Weights of a small encoder-decoder image transcriber.
Model: encoder activation geglu, decoder width 192, decoder layers 8.
Training: ademamix at rate 0.000455, 6700 steps, batches of 128.
Rows from block 4 of the text decoder, named by matrix and row number. Each number is 500 + 50 x the weight over its row's rms, rounded and kept within 0 to 999. All counts start at 0. Numbers have three digits each. After the name is the row's rms in percent of the matrix's.
# fc2: MLP down (decoder.blocks.4.mlp.fc2.weight, 192x1152), inputs 272-339
fc2.63 094:552396519543508522490449480452527471568458553546426533469422523511633535505495605516561565502468605485508423457547505474470448480529463517514494548475478579498531488544449442489465524535480567530495560548
fc2.64 096:479478482586466484530549432503451433532551438406540417506533524487521511565402504471503409502526510580424488497549469508602533539505472582502444485522343510446506532532580464492459546462498451499533482416
fc2.65 092:506507512444582521495532593414559489532460480508491517505537546557536514491447586428516555573548577446548484493466583524474456539566435547563534506518448522529495584549480469513529495486528551502479575429
fc2.66 094:561511565447547492459425550413523566618486467479497592457547585586581565484602520505437589572574486452546444480479596494428529521503491448450508535484465536442518512473428536520492503561488500504604479505
fc2.67 096:529528496560417459522549444570526429441535410463500451565429496443537441395517468540484507484485390485541509504455482507476481544539484513413468404451467475513437466500592532431473497468483540538577457473
fc2.68 101:544690572475470396521548448562461497454567491516536425514462462464428423475452435515514377433531450508473433515489491454518400507543541505497529436505548495387505404520586532503445506438528474409447423485
fc2.69 102:488531469525471547459530468641482566527465570505488515498544494460504646547500532529445488506656551512456531546563528517584543462551405523485462504533496515505443502554529555502579516520444583480544587445
fc2.70 100:462531510397535532597523501455445479439476553542526498505563407502445466452442484490538507413479480603536464603476495485427476511488520452439405522471499451529443533515471447528450439493460406443480550550
fc2.71 092:505564527521481477494521484590479484458555443521511472489546474573449492526507554538489477443574456517424437473570512455639377627489523531450507551477546453479489531510614548454540513409567451581605480569
fc2.72 094:494470501439535465577492521483502480461548439566483449479535555433417451512449473423593500493560499493485482529491491517431568557476519432538459439438532470464529425538383504500490454526570570532527442476
fc2.73 100:459462453579636562502510447529535528564512568418526562473592474510550490508566534574494630550466508515554635459529506449509505533502601554414414497549486471594524562511579525515557545527534400460525517473
fc2.74 100:583488502521488519475519441625531524516577446507553427528475557467518566560494557532520558562516464514605476528610577488572437515531445535562384438516566452532482547526588575443534491552488461538514570540
fc2.75 106:458472507406436448501491438443516455446450519540578509567470413457510461437487459511469488439458487428514507473459423513442486535441467454416458473493508524406503447443471413514485431478498615443464594459
fc2.76 097:552600479384505497513479479483480534492447527485495500505535513465474535577529519450438548517484573493503578477559547531586482405586455543404447466523476453515452497485428534448503497496436499454591483494
fc2.77 109:456519554470455481517454514409445464428464469490493588477454485465422483524460495435439511451567475543481412520405384491433490454501498427453528507452542555490493499419452503521416482556477545471415459418
fc2.78 103:492590492522515408509518442478480465503496478525528390563438521413469415464355483534487475441552494471480546484450483457509471544505545395426550522477551514468569365441508479453463491434507556476482509412
fc2.79 097:552529551621475511512494541595511497530513465522513420508485544466479481522494500488534478454503515476507387530593478526493464528488542477418496552503519384458479420477568577460499509518506524558535506560
fc2.80 109:509533525481461437388603424522474539372514402497508504511390434431464449527415398452458440427489490498516410455479401535505477437418517527488534483441530523488459475447522424450444442503487470464449517526
fc2.81 109:572479488627577500466502552565456556552466492475529437565481522596616523497549497583524508520562544448505581441588543508557520536491463571408545553566488513460497541540545582413569558562488502504480535499
fc2.82 092:500492547553552515525522540526598458555379551543523507497500473458503484554479483479524591503584522446482586505469549488633384513493431442414455523394447408589482454482568568526577489560474487491495477474
fc2.83 105:369486491484470459515507527434517464480508473551441489434446444443496478464471378449578441416505512513466400421435456395385534444533540547420510481506545613550508471447481478457398522585537403503419472503
fc2.84 097:432465550566592634531410461517443531585538569469475420552488509627619564550478512493537564474483552458592514535550580509501520516550518473456532429511549418440495474524528548520523458516592587478542532468
fc2.85 108:385479604459437579512461517420620521559470539540503545518518483503547541490468577386450464563473561487612367525492491539423534421492502520486469498492532530552495479466427516538582492474443513494588511540
fc2.86 092:444476423530435457534529588522535491456494534503452351527542494543522579434420456497530454498526540524439469509455481477377460504502558544487527482444463512448418518493544529517474558425458495460519609487
fc2.87 097:541577526540583467463378539604514500472567479436431521475454612597640432576589473452523583556428462530485636474533431581521558527487453455466512478492463519511418469443521581546600471592528603502553506565
fc2.88 103:506480414507532570560433458586561478505517463549504519499604540480597529559515514477485530593515510519608517534558513486553508568513446527489405546473462498527542518536636528498561527479514418497517484494
fc2.89 106:462496534464480462435490541398454499382415543513515465543489488490530515437456457391511445436511452470497447530453531593446518503542590503451417465515484405511416420506395417559484528483493538480551549473
fc2.90 096:481507571463427540394500492463477469479512514475525589496490506526504507558431505508515501566493455459480391486568515492614495543532487505524497455461449571382427573478540582487477534528457519574531490442
fc2.91 093:576545502468516552592489522528466499510479536523501464464484494451490567361492481421601537486457501525457521443475445574449469486495481463593452542490524567586448529613538537556511586529451509491479489570
fc2.92 106:571491482594581463498568422533567523485570522518554383524495456548550480576486480572533603516577564521471496529611515433567507590453516614447514487498502528460434480496618491446554456476496472518591513530
fc2.93 114:548472392566524512478502476558524534543481534455505519503490522570583497542519554538540582526534585475447529529542503572545583608420479516457501565606498537473523531428584532441559542520555455491498522508
fc2.94 100:486472515586544456527495490637540440467449474464486497575533565464440517529484491569506556513500522459496589537512511472599500603430510575479532427468455450433474497440516492509503487466532480506474451433
fc2.95 099:461440504616509483520485439600501478497428488456514477559496523478492392500394501538433491566494453580523587439586551447592489505592552504528437425471549470440571449416558602509506439542591568534495501480
fc2.96 098:513487492520522499547431429500611560449512530517490413499501501474486566434466429468495535570476464424478455505438468505378527470514455449529627601517452517453439512499458496631484507521478578520501498487
fc2.97 098:555452475546573513493509491571505541580469529447416556486472475446488525559572474534421560501436525480485547506589501471546454465481478503453418486570463532554491549424433423536498554541543401436482518504
fc2.98 107:574400552440480569449425560443520515519411531535509525498534540498497553495540567522424499565503442485450455477458502544450398489507561473489537507503584472525493440548435489505560505474463520510511459508
fc2.99 094:484429526487532546502419510432555501457565581444522476460603468571528482433543482494552550530435528449535578637531564531485442473466523495503493586518556501500474499533424440566512467470495488422571522515
fc2.100 102:444563503481482590526599511451510472488497442516449554449456558463364453418451449488569454478515416594422522526468445425397525478563465516478426461489561433552543464495433447515476532528511507577458540436
fc2.101 105:519520490352513512512444576346446432468451567529559626478496406473462529442537482434529423507526384546448463436473472479399425442460536410513504502544526518492504506536501537507523537475569558461427528498
fc2.102 106:468517554493506475398496535439467446498474478509521430508463477480463450433432505472586457474536433429440473515387454527458618474551460453493483516510489462453527455493496456513391561467587431549430543527